A small contrastive audio-text model, trained from scratch.
Model: encoder arch jasper, encoder depths [4, 7, 4], text encoder layers 12.
Training: soap at rate 0.0018, 10500 steps, batches of 256.
Data: trained on babble in 24 made-up languages, each with its own sounds, syllables and stress or tones, from a formant synthesiser, 68.8 epochs.
Rows from block 8 of the text encoder, named by matrix and row number. Rows with one number belong to one neuron. Each number is 128 + 24 x the weight over its row's rms, rounded and kept within 0 to 255. All counts start at 0. Numbers have three digits each. After the name is the row's rms in percent of the matrix's.
# fc1: MLP up (text_encoder.blocks.8.mlp.fc1.weight, 384x192), inputs 0-191
# fc2: MLP down (text_encoder.blocks.8.mlp.fc2.weight, 192x384, transposed), outputs 0-191
fc1.5 110:155139102131143117148096167160123087126145144130108140136157089144116055154136148145116159181178105159150130156154118109128167133130136082139107118164150093160155172135143145130144151113121135142059156111143121165102122142143127124134149119125124125098107104129129160109128139125127207124109082133133121142122147125114153145127129158104105141155156107150078137148103104105115079090170129132108106107120108101072160102095112168101123114160098144098137147141117116170161144129097134147139138140133123109130153126145164109124107163155108136151133093143110123126129097140164122139
fc2.5 119:116092153092145077106148095144148136133145154139127127113119089087157135120140124100114087121083128126159162126119162078123151150122127156169137139152134114129065162103150135118146089104173116124110157132173099119134120132156096125125114094081143094178133127157089131151130111158100115140158073120138121092093136109138123121055173125139152123136122121143157116112107124124139081118133123122153133113124147104127143113149111137121107142117118153108114150105155108129146136179107159132106158124107111118126129124132121095138171158140143073167166117170123115091118124127160116083
fc1.6 091:106113085173129164132125073100104137153113099171144107161136075134120150135119122140143089110140118134079114115156138134108132153101138131121111167088150109155170101147142129079080099168135137160111135146153146144116136153153151093095157123087070151131099080143130168158130109160141115171133169095128137120160149159124116134119130116121142125128098124095151101138133165151092119131129159140117108162116139115129164122114125157127142136126141184148128152158138144100138136138122169111132130126132122097129150158120125146067115121130057098117124160130147139137125103167141152149
fc2.6 093:149114160102119082133111168130137133119146139073108114127145159139134106109173135101149149119106104140140135160115114109147127099127131103146106121144125187116108149106127170165134148112129106107163159125113125108166124117115103164135107164136200182165165140128137067155112161095117160082094120132144114161111130127120178120154129151113161173163113173123091129102151104134105137103120095107127125107101114137149107094124115154134118131102104109140120118086116155146100118148098085118118084092143112128133171100145136118158135154127157148116112117142136177128130100087132130126
fc1.7 103:106117177153086121114136111125156124140160160134112177106097099119150136125146172117096151113169106124144115162123153091097106147126102100104150128137099146115102171090129126101141126145144100087130189111135147099130162105137120073142176150124125116143127123093146128145089146123123145126143194138097168158114081104113178148111137135153133106132146120140126137121143135087129170115160158111112103115133147150151142143155104161157118102130123090144098136139115165115100142079155110136115103092117156110115139139124090131175132095114119112102109138109141062114122152124146137120
fc2.7 097:168154107103146120110104141135118152107092132103120091144148130118128127116100114125174110162068107115178136108153101139148138157132129140118095121156130165133141091100099135116112134146062141123139090141132107137126090163115114165115136120143137155139154133155115170126145110170123109115131115126183152084144174134093066132140135118088133142098126115119105160085141119158116114114085135150137158149136137121136126109110144090090147173158129176155137099124114120129122136172104164101147137150139120120166117130135170161095172159143110124115126093100127160112118140115075099118
fc1.8 109:149149127146132129130102107131116107136156127108064174143134135158095136128160121109082203123109096104127135162074130135136096135116114145142135112114173119128070120113092122158085130110106129129119140106132133139153092136119145139108152126149108138134101179171147111094181103164146123142137172114125101119097157148106121155071067120140102148151175129122127153166141141159164120116100167155118131140093127173155153127112127158102145124104131133134144145127135149124118123145115110112142113156107158144121145165149103118112097098124161107094142128136130144093088121155120105163
fc2.8 110:150121134110087109099174145140101125083137109144131093127093144129131099126103130155169076173100109144142149097170114147146134127110128122096128139099112137109134163137155147154126132145160092113116109124113141148164137111128145120126084129125120147139166118154084131161092144138139086119122096156136124148144137111167129106171135105159151133108077100126128133073139120132084129128156071109132105149166133093083090102095156115148117140165131147094094135098148079122123175155172129143092148119116125078101084143130119142122143110109105136174112154142129098124150150146127134118
fc1.9 100:105102137139130132116129128121096121159113115085161110187103125109163123118103097141149145167123118129111101144130134165148096130150102159112136112121160116148105131163160109152114136097114139138130115137109125130097129155133112077152117152148107152132189122133113189196122148118106131095147174113057107123120116109102124160119105116126069111109113114132110128152111138116105052185135143135128146110107132168130129133146135099166090096105114151134160153118133153150130154153135117118098146137107111120133185139153135120105124158140164084152135117129132112143138157167145157110
fc2.9 094:152151140125127128103154079085125122109156145148114131115149129148071155127167144174090131126107148132168156110123102115137152151105145105153120150138122158081141109121083137118144121133132146110120123140149128106145149093120147148132164125099176146137114129152129069060118128159140146184108106148165133117128131171156123108149168161137181121157146118124145125132113091147169195107153138144132100155154134088089106119141157171098139148146160123148128129134118133104113134138099119153162147111157129157107099148092131136131133118126104162142120122108123153115111120100140104194
fc1.10 099:144116189141160168153155108100153135119079154153090142123118156092118097124162189160154070107145126111116135134125108121144137157110128147131112162155145136167112137154117139113137143156106167141122140128136109138144172149127139127144133160163104120111137125077138105160115071132118096112135165113120102154127137166106137134092121098126157144123080124141129141137153127129115085117090169138119150112124130125118135167100134174174135117104130131143098139075121139104141147138155104125112100121090140160144113096133129099086086152158166114149072131132113172142092149104108122130
fc2.10 106:128117080137101119130106109119110130117131120145154105070100103143128153142097164111131147118079141130136069138150084115136112098130101132121135127117143133114163168103128146103087112155117093163156145125114134119086062109150130134101107155134124089146119126141152101122135143106135133125111104143156132144144068128107130101153117144149163113107150123141118128098124162146131136113096138127128132127130104112104137110136152107092109134149110125053123120182161085161149103143086126132141131133130110075080146109142130115180141120100173134130144107163163106151097125073087162146
fc1.11 113:133159133129103151112090118106115108120107108143089105123104136119116129175130116157118142124126160064116103137119091128106083077141123131102096129097142131185134163138131144170154152196116170123109150099140105104138115092129111140131145157114138116142097166133164143099140118130112113156127111132142189105137151138124116104153097069086124107101123121129109180131113138111116151118116116099108129136127127117141139105132103164120162179169173125149142134111166133115123158141156135124101092116156087143129133119111138159124126084152106108158142075106121141131158103137134154074
fc2.11 122:165131105108053096108103117147104120137191180124138151114150111145112111143118123123159111128123100148112133107117163140138156175149158126118131116157125138106140143131165136109116102111158102126125115122134174172141175173128139112130129077159104132142162106109109139183139128134115149103145129135127102177075152135111127169125152177127123121162133177142123090154153106147144086167122129133150111132123154128159111142151141100130146128130104120101105126158119105107154112094123084152139158122118120105125146164156126134163128130090170147098126174120132107135127115163173098154
fc1.12 102:111098163131148136123128144117158137124119101113150103111128100116151155098164124175107156128120152098126156123176134152150143120145133147119155118155130099137130124147102056152138170117152166121125151120165129141144121075173160155120166125155131151130131069155146158108164138194110134115162193101153135121126152140104130164137148107111118094127112098114063140123123135126149063115110101123071098116137120119133096098115104136141118123118102137135139128143121155171113141124182154126102134175171100145158125145131114138124133105136141142115113134131129106128158126113095123092
fc2.12 101:101114120141134134152126128118126102106124159154097130124147152138130129136104102121122097128103104176169132165132108123135135143129130112169103130094139114135130118133150195121141126121112088171140159152077115095116132148079097127125119116126113122138145147080112121152105142093089101121123126156102117155146116136151144103102114110138144165064160141120153139112113097135120209129136167115168143127133155133127137199134144133095151082149104135120108127118143085131147139146112092134144127095146186103088147097120145124151129147146089152141164118104113150150105133161170134179
fc1.13 092:152113203156120115129098092099136159093126142116127107132188132137115136143120142164155135148143154075123094155152135141154085168137111143103123120142134137118094131092118098113145143112130145106120136166132095129130155083149129131091156106125197157105080161140154151103135138116147132101131131137145089126123164125151129105140157117125113131143157126158115171113165139113134135132113162134078079141108110141154101158116132167151164137102144119138088129101118154141117123060144119105126141154090118132137119183107090118123123104123140120120110120176152140133084175119127140130
fc2.13 087:121139104110129145160144178127131119125112124114148157084108128110117115110150125100131158130093109139141156118143129129123109103126123113153137131116138134113133156180148134132089122169137143158103153135134185125104076165065162152120131122142091091121128112100124106140156134162130094174148125094120173149142145102109140135080141112109124136133092150142152070118102150178085120092119124146125200161130132093133147105103132147112092118139116135089165115138120064123132148164120127100110140127163096116121109110142158133149176124181129122084129144117133110114143110139126099094
fc1.14 100:121136157149128150146173115074121111116136144156129151141143125117112093129104145141142150076125091115101135167125120135116107109160140105149108099126098109161117139157121123086100162148137086141147167130190179143130150144166093124130151095132128072136118105169163124135142093134115115092103138144115185124164117114093142130112152147135163140107132115135128146110153164148101096116152186086124120111115127111102126143133147132133093121126097142135178095154156090128126152181099113107137139118145150126087133106146138140130100151161160149130118147132092132084123130160113087164
fc2.14 095:137127137152114117110092154154121131110135096125132158127113155133135144130126110145158169134115172121148099121130140140115151157119137177154099139119162113083178119103130139165153118128109146135133117129102114124130158162130164129095121113146156167119143152149111141153154148141134166158153104127132143115112117100135121116136125088110126135163118143142119068075104116117101167146146085116150135123142167144139120086100119113125095135126138133122108087092142153132147091085088158148135108162141123054168114132131169151125163134051089108150141112115157109190146123138150171113
fc1.15 104:100151144133152166122139103126107117150079118118161106135142117094133163160141137135153115114189076141129113148171146086126110122137163116096117146152147161140174111131139125112121124154136148112112101141148150154103158140095115128116088182134132169132164119164148153119120098101143113103097128126108121099135117068074140102147122155139137111165123103100115165164129142160123078130114122140157119141138151131114095098105127110155156107159165119132165076111122124115122128079096137148126158082113145127156160076140161121148119110133168097157112103097151100124110146127127126120
fc2.15 099:150116104127127102078075080151132123134143179122134156125096123155138067120128146142088157132099135113100129098103096187170180134162081124129134110104113102116071127133101134152154126072107109121176132133130123106122129145145143117118146120164131083132103121081099094124173175126091121143142119117138125143141115133163113135108135117137123136141145180135156095113146118126148168141081133095110130117104090143094133125145139167116098162120079130152106145130134153133113116178141105122141148161160123116104104126141101151137100149115115131107121160146102138147135106131162137129
fc1.16 103:088146120113111121100116149141095133128112107144165143115135092092108131124107167140099112108141116124114123114122147136087101107127103129125119139143158095136126118137129146141144141092150170111102156122143113111102134155118172127160158110105121102084094158072139112159145095141137154196116125096136080159170148128148132110122151096141121113087074115112137108116121150135157156120135153123111096168104137121110156158106087203135181151157142135111124123105146137176119170126138148162144086132141133129128118140129127106139133157160096143085167163155117142149149133119173110159
fc2.16 104:141078113099111117145136120156117143111146170115083119161085109148157101106161123108141117181118125123133146179148111103183149147108146164098110095107104130096157129131119131140102091166136099147148123114102124156148137123116081106124123133124108144134119100183124124083097139159115117087116090149165126133103109149099138132138096156111134128148169118119112134156118147115094091146141074149158172088178107144160092107112168109114104118112138121126128130166144131059103108111139130126135146144110133134146183118149104152127101124128141136158112107144123126130087132153088107120
fc1.17 103:094102131098122127108144121166109132124161105086112132146142150049108173085100134123154100130107128128147128154109132101163144114123122135125143122110112146189135093136097153136132125107116135157103094122122145126127157113152168093109145128131141157130106118150157154163106130119143084137120089123112073070109095142130122115116147138118120105159085173170132148129126150146131131120115188098152148106134131134136113168147139149143143125158084150134140138174158131115207110117134141117124125155145098135125172149070143110117141127116102137151114086118109132132120143134134182099
fc2.17 109:149149109146146145158131145112126133139120133165143123101152139196113095189152157148100142120130146153102128106157149168105133142167137159138086133147148124102122161123162097116136152149093153092181156147134146130130122101124084119113153175121118128108138054152154134108115147152154177126148146125156145166128158154120134128116101131134136146158159099107114122137148111094132106097144105138141102127110113122150143144146136114131129131100168105133134124090142121142095176141133131165137134114154190091134112081159135148162172091123137127145142171172129158138114105115109110164
fc1.18 106:146121134097140123104114150113132115146122096124151125077175134134154122119133137200081106186131124115110160119108077128112107180167152128100143137104136141107088120183099089165131139104126132180143128106110138116136113099085130141130072128124144072101119133140104144106117157111133138125159109143131113143105159118107140135149134136134130144134151174128085125097130120135157133079090143105130147127099165141122155101142152148148130125149132131153136129149142162126104112085107106128148119091102152127132114136116126119174129078157134116206106104141154134099101108147144125158
fc2.18 107:076110157129103110167150133109121098113092093119120122152107132173122132113114153098091121094110110169150158153148159120148088087119118117147126123125121158121195151141137148117095129125119136126111120146139121137141123137145107126115151171124155163104102151146167123190086144128090120112122180078079143119153117146139132169123102126104122094101104106145173146122140134107109121153163143158111160113172121127122106147100117112101113177152155121118093120106142120096151169126188124146119163155148138115134145105125130159121144157137133129128139140161076137159153145114091111098
fc1.19 109:151072136101141159138120125110114138136143147077123134136109167119117102156152173119119150154143113139153140081104092180181117153160110100133106113090094118176111145119135145108137095128115144100129148139104139111137116111116146132118140126152110163127114106112098119098109153111130128097104131145156138076114133115090148118147118127107100132130167119096147080193142133149141157153095147083130094116101168059136161115179136103119133124128117166145182154141140149100108159138117104108097130140122078142136145151136158144149140122118132119148129133153108112099145125090086146109
fc2.19 107:106165154123105123133116133113133175169155150157105109108143106113155125123139091163152137105128132136118151126122081100111114123154132150121104184161137163114162137145127121147117131153162146134109110149127129164129108128161104093121144124154089132129110121143110153159128140129175155167123132122142133136097151140175135159120139061146157161127115142161144155040102147097136130153167110105128107129113122134115085163113122169156146110128065136121103119089123093113169084106161115115125151132145148152160128111143114154129137152113124113118130124105150166166123154178167155138
fc1.20 108:109149161141105130158111129107137166193136139145153157127126101162131100114191146137098130109153114154138109158121116094131100136115147099106135132148108174160163162154111114101146127088112111165102117103078111104151132120121134122115107158148138109115147175142105133136159096139113134147088103142059109128148099132124119117141103128151144157131131101150113129091114153124124144150119105060106131139127164124109155145136110163109149149139132117102152135159200139098136165146145136125130128113139131127058128104154112097132115131099125106130120077109105153093135111131145187136
fc2.20 107:136108109120158124115108146147128104091155109131115106111158140105125172139106115136133151142141176112129123126140122145102144109114130129151120088112152104136120126065113137152119109186117145087120116168198155147114093111158110145128130092132135149115113071125145145161128142130166153159143123146170102158116174126099177116105124144126114116137112118116118121122155094135107085101130154155098104116128111143127106102128149085153116097140145126152148120105070117153131126116103110104146146152113146115203147124135128155150148099121147124136135144145125140162103192154101052116
fc1.21 103:103127126145100123133111137127116100103134097128139126110117113161123095143158164149149138106114117092037124132150177139127111140146099128139142143111107113168104161141093121140118150139102102149134178178136141121183168095127176119138156114131147136110091150157163148118129110148129118132115097091108117133092135150122159150102124158121132131130118105118163167135150104150126125098118142200124143140128166124156117119131104104159147110165149120098129135127137102106156122121192153095123128134140139148091165121147117146092117165175138168105094125150139107108082110138159160102
fc2.21 102:146124144152167109110153127160113151148120151118099123180083139073124116125095125134122145133163111140192134160076093087112162123142164142109153117127138132117141112089133134127128129105176150089124097120150126121098129169071134158110099124122091131122132127110152128119123094137135136139104145158104136124120137141075098129116109128143118064114103151134082145113163149125118098156116094063129101144141093117108096104132142177123115144134153181169144111094148140134104111175089107118141130162149115119133097123126122124158141122092109093096118153129096124139140116116126100146